python train.py --image_size=48 --cutout=0.4 --encoder_qk_norm=false --encoder_num_experts=8 --encoder_conv_stem=false --shampoo_beta=0.95 --eps=1e-08 --grad_clip=1.0 --warmup_steps=1740
Rows from block 5 of the image encoder of a small contrastive image-text model, named by matrix and row number. Rows with one number within an expert belong to one neuron, the router's apart. Each number is 200 + 20 x the weight over its row's rms, rounded and kept within 0 to 999. All counts start at 0. After the name is the row's rms in percent of the matrix's.
Before each expert's rows are labels from the 100 images, of 14976, where the router gives the expert most weight on average: "top examples" is what is common among them. Only what is clearly more common there than usual is listed. The data: rendered scenes of toy objects such as cars, trees, mugs and chairs.
# router: router (encoder.blocks.5.mlp.router.weight, 8x256, trained with AdamW), inputs 128-255
# up: expert up (encoder.blocks.5.mlp.up, 8x256x256), inputs 128-255
# down: expert down (encoder.blocks.5.mlp.down, 8x256x256, transposed), outputs 128-255

# expert 1
top examples: yellow object; count: three; green object; its colour: yellow
router.1,102,185,208,203,205,213,200,190,192,212,225,197,233,235,226,207,201,204,210,156,198,193,218,239,167,150,200,190,239,233,190,219,202,176,209,198,148,172,226,162,190,218,212,242,218,199,203,230,195,182,195,222,212,231,192,191,210,162,185,225,180,197,219,206,208,179,210,221,205,202,204,209,199,201,211,210,207,216,166,193,243,214,199,226,214,214,210,202,164,226,228,192,185,196,175,177,202,204,175,186,212,218,226,193,169,192,196,229,219,239,172,190,219,193,167,178,198,175,193,210,215,183,199,209,183,211,151,180,204
up.0,123,176,201,233,203,225,207,187,204,211,191,181,208,218,200,182,164,203,192,197,209,217,215,181,230,191,179,230,210,198,197,186,184,203,189,206,157,194,206,239,213,163,202,196,202,202,207,205,225,238,189,148,211,204,226,176,179,208,213,183,174,183,187,194,237,223,189,239,204,217,159,232,171,205,185,179,194,153,221,182,205,206,222,214,198,217,233,189,184,199,189,225,235,197,165,221,172,212,192,199,169,204,220,206,202,209,201,182,228,194,222,216,231,179,212,206,207,205,220,187,207,201,226,222,188,176,205,210,203
down.0,121,207,185,176,239,226,163,192,201,188,166,174,161,221,197,213,220,204,194,219,182,203,188,213,161,209,199,217,179,223,214,208,207,198,192,211,203,188,222,194,230,191,206,169,159,200,216,202,220,217,200,208,229,175,167,200,199,208,202,195,194,174,179,225,221,179,164,199,212,199,172,220,205,171,199,240,151,220,211,222,208,203,217,228,201,205,211,194,200,184,178,191,156,185,168,215,200,220,211,196,220,194,210,204,243,203,193,173,178,204,225,197,193,184,171,184,165,205,192,217,211,191,210,194,193,176,148,180,200
up.1,100,205,225,193,180,190,201,179,204,236,213,160,214,219,196,207,181,192,181,187,213,174,190,231,174,200,195,199,213,198,233,168,152,142,256,184,231,213,209,199,203,171,199,212,171,193,204,214,201,204,173,195,220,205,129,197,227,229,188,196,211,164,218,204,206,180,191,169,188,194,187,225,225,230,196,213,169,190,235,195,207,203,192,196,226,215,235,214,186,182,178,171,174,211,199,184,176,246,203,199,240,225,199,187,202,180,193,175,228,186,198,166,198,220,192,233,210,213,208,212,215,179,206,182,247,197,227,184,206
down.1,097,161,209,212,221,189,201,219,202,180,219,195,199,160,202,174,180,212,224,156,239,207,202,169,199,192,210,233,198,179,193,176,215,198,187,166,205,177,179,189,185,226,225,202,206,191,201,205,222,205,235,190,198,227,217,205,204,199,234,216,251,168,176,215,211,210,213,201,197,243,184,172,180,194,220,195,213,211,189,231,224,164,195,171,200,235,215,182,189,214,213,207,233,198,217,220,217,174,187,223,168,186,197,191,213,215,197,201,171,171,206,203,214,196,204,129,203,214,201,162,193,228,203,221,193,160,192,183,204

# expert 7
top examples: count: one
router.7,097,238,188,179,210,184,198,218,206,198,191,195,188,212,204,239,214,197,181,187,202,185,220,200,195,200,207,196,199,173,211,201,180,179,199,252,186,229,232,195,185,163,213,203,189,203,183,181,181,225,163,221,203,219,217,226,204,203,193,185,197,206,210,193,182,191,197,179,205,236,164,192,218,213,219,157,216,206,211,205,204,173,232,180,214,229,197,201,230,216,169,196,177,191,201,197,214,218,190,211,188,202,195,234,205,213,187,197,186,182,185,238,195,206,218,213,210,202,174,205,163,209,203,216,192,209,212,194,200
up.0,144,192,165,214,216,179,250,227,208,172,173,204,177,211,199,226,191,184,190,218,227,191,206,179,194,176,203,217,184,172,178,201,194,209,226,227,199,219,245,188,197,171,194,197,193,183,213,252,189,191,187,225,212,241,211,198,179,196,190,215,196,204,201,222,179,220,179,191,193,175,206,215,164,214,188,183,185,219,202,216,219,210,203,193,200,227,205,213,204,168,202,210,182,180,228,204,202,198,166,187,204,180,200,182,171,186,195,203,210,165,167,218,212,206,211,230,197,213,230,196,221,200,240,187,183,199,192,195,220
down.0,124,209,206,204,223,194,207,230,183,177,208,202,221,175,187,176,189,189,230,190,191,185,191,218,208,197,195,198,204,211,247,205,222,225,142,185,203,208,210,229,201,214,196,191,212,207,177,175,191,217,183,217,186,206,220,203,245,191,171,163,202,197,215,200,204,175,255,224,215,194,184,195,177,186,192,225,175,220,202,217,173,208,197,211,231,234,190,203,194,194,172,190,203,177,209,187,222,201,199,196,184,174,173,204,216,225,217,194,170,216,203,225,175,188,168,206,222,226,200,202,190,202,192,222,222,192,197,192,192
up.1,121,203,152,187,167,221,214,189,207,216,233,246,196,195,162,191,211,192,187,187,209,205,199,196,195,179,180,225,185,218,223,197,166,186,219,192,191,222,199,178,203,183,166,191,205,178,176,214,190,187,177,179,197,139,217,194,204,178,187,195,219,214,181,244,181,233,205,184,184,234,197,184,191,218,202,209,164,198,219,211,223,202,155,196,163,198,220,199,223,194,214,176,215,188,209,205,252,178,223,179,184,217,180,210,201,213,225,175,193,229,189,208,277,206,209,195,211,204,193,208,154,166,202,190,198,177,192,198,205
down.1,107,193,218,235,234,200,207,202,208,199,215,178,191,222,202,209,209,168,216,213,230,187,202,187,214,214,214,175,195,195,205,209,219,201,201,171,193,180,224,200,227,196,192,188,179,194,193,193,213,200,201,203,160,211,187,204,186,173,216,184,192,208,223,180,239,164,165,193,181,175,186,231,232,166,195,211,206,210,193,198,179,199,256,179,175,235,191,211,155,249,173,245,176,216,204,185,148,192,204,174,190,179,192,203,239,193,191,199,178,201,192,193,156,210,184,208,185,219,196,214,251,182,185,196,211,189,206,192,163

# expert 2
top examples: count: three; teal object; blue object; its colour: blue
router.2,102,193,170,230,182,191,184,209,154,153,193,211,216,194,193,207,195,225,200,180,224,208,201,192,212,207,174,225,177,207,220,234,189,222,181,212,198,210,160,198,183,184,222,199,215,163,194,190,175,184,219,209,169,181,198,214,189,218,240,194,188,204,200,192,172,240,177,195,212,196,189,194,204,206,218,213,166,170,217,229,181,222,172,207,204,198,226,222,209,200,185,208,244,216,221,208,244,222,206,226,206,192,198,194,217,190,190,229,218,203,227,161,173,187,201,199,173,192,211,183,199,240,174,164,175,217,229,211,207
up.0,093,186,214,210,245,197,171,191,206,134,189,184,167,178,178,176,213,202,217,233,166,201,235,188,181,223,227,171,205,198,213,204,204,213,202,165,196,195,184,257,193,189,200,212,214,227,241,205,223,217,225,200,178,229,190,184,203,185,219,191,239,193,201,165,207,153,190,182,191,230,184,193,209,167,174,229,214,196,190,184,195,177,212,173,192,190,217,166,224,193,170,204,182,203,194,212,209,197,248,209,216,223,198,200,223,182,181,205,177,167,211,205,190,217,176,215,197,184,204,193,193,234,186,213,186,201,192,214,216
down.0,093,205,211,200,184,196,231,190,162,185,212,224,199,234,202,192,192,193,185,159,228,224,196,227,227,167,193,206,174,163,183,191,200,167,206,184,182,184,232,216,191,209,208,205,155,203,188,199,202,158,198,216,200,209,207,183,197,229,208,242,182,209,206,233,174,173,183,209,171,192,176,171,221,181,220,161,202,232,193,189,228,180,176,208,189,225,177,202,176,176,218,157,215,225,219,207,175,205,185,217,202,202,205,213,188,190,193,194,182,173,208,181,195,191,207,182,224,193,191,221,194,197,213,225,215,187,192,172,188
up.1,107,201,186,222,150,223,171,198,175,205,206,215,218,166,222,205,170,183,227,186,194,219,182,186,202,210,186,217,182,192,213,214,174,175,197,225,199,211,211,220,211,188,245,177,190,175,211,214,185,214,187,205,200,168,202,217,217,188,197,228,210,210,151,205,200,195,172,209,208,220,191,206,186,201,193,216,195,231,207,215,192,199,224,184,199,205,180,195,220,160,202,186,194,190,171,204,222,204,219,207,242,210,209,222,202,212,268,227,209,186,167,219,222,212,225,209,185,156,161,177,206,189,208,197,217,186,222,200,199
down.1,104,210,194,188,229,191,205,251,228,178,202,193,222,220,176,194,199,225,210,233,225,187,205,230,208,208,192,186,176,226,210,184,215,247,220,214,198,189,226,213,190,207,183,212,213,228,187,203,221,183,193,227,189,231,191,209,188,197,203,197,186,211,209,229,189,216,246,193,226,172,233,176,222,186,191,175,193,194,176,189,193,197,207,180,193,169,192,206,226,228,204,215,224,215,212,171,239,230,230,204,186,189,219,188,228,166,194,194,237,192,203,177,217,216,186,203,188,220,181,201,178,213,216,187,194,207,218,229,240

# expert 6
top examples: count: one
router.6,112,204,212,221,213,157,203,228,193,158,195,193,165,205,173,214,205,197,160,253,139,207,180,199,190,202,214,189,225,187,184,188,238,197,219,208,202,205,213,211,211,200,229,172,209,210,203,188,191,206,198,207,191,179,186,201,198,185,196,197,216,200,165,242,198,197,246,206,177,201,180,204,193,212,148,202,175,235,192,190,190,221,204,220,202,245,201,184,188,204,210,241,166,202,218,190,193,206,190,198,184,184,201,216,189,192,168,225,208,187,216,217,178,197,176,204,212,192,194,193,194,205,226,233,184,219,199,195,190
up.0,085,205,226,188,201,206,190,195,186,188,196,189,210,212,232,184,169,166,208,170,209,190,175,200,198,195,138,185,211,184,186,203,169,197,189,184,208,201,239,153,185,177,210,176,204,199,163,200,226,201,205,180,204,178,197,213,213,190,199,227,199,174,201,174,199,216,187,218,191,201,182,222,176,226,202,168,183,172,222,193,223,194,187,179,183,188,235,177,229,200,219,186,186,190,188,173,199,201,225,180,202,161,194,261,198,224,194,188,230,203,152,234,204,166,216,195,202,198,191,224,193,205,200,199,212,164,202,197,184
down.0,085,228,156,224,199,204,235,197,197,140,206,188,216,197,211,202,209,208,172,227,189,186,211,176,206,206,211,217,182,195,208,209,204,181,200,188,204,184,183,220,178,233,203,210,200,218,206,202,222,208,230,211,193,198,209,193,226,185,219,196,220,207,187,230,203,205,185,240,235,215,185,211,218,233,190,183,220,242,216,216,175,206,227,213,232,198,212,200,237,190,200,207,241,233,172,205,217,172,199,210,195,167,173,207,185,180,196,243,202,208,213,184,197,211,179,153,179,185,211,198,223,160,164,215,189,191,217,207,214
up.1,086,178,186,228,229,207,227,183,172,195,179,210,218,197,176,176,225,177,186,188,157,195,185,190,185,233,213,195,196,153,186,172,206,202,192,207,175,210,207,169,190,173,214,181,187,197,202,185,233,218,209,205,170,211,216,226,194,192,217,191,190,213,197,208,249,248,184,218,180,197,153,183,209,183,215,192,178,170,215,223,225,190,157,178,209,180,177,195,196,221,194,178,200,212,204,196,217,220,240,202,206,216,212,223,196,210,222,200,195,166,226,153,175,212,191,186,160,217,176,213,211,249,191,209,190,178,212,191,177
down.1,085,212,225,183,217,190,216,212,182,194,184,216,224,218,221,205,186,153,220,238,218,203,216,227,213,177,212,166,206,206,225,205,216,206,246,181,215,205,234,206,190,223,207,203,228,218,233,221,171,215,202,184,184,208,193,175,219,214,174,153,170,168,184,201,181,185,195,228,202,183,206,200,197,211,205,166,200,186,210,195,211,163,199,208,185,210,234,204,175,187,188,224,187,209,190,189,205,189,162,191,182,227,179,181,224,180,232,221,207,217,190,239,189,181,225,193,225,180,212,219,201,172,184,190,239,217,177,208,204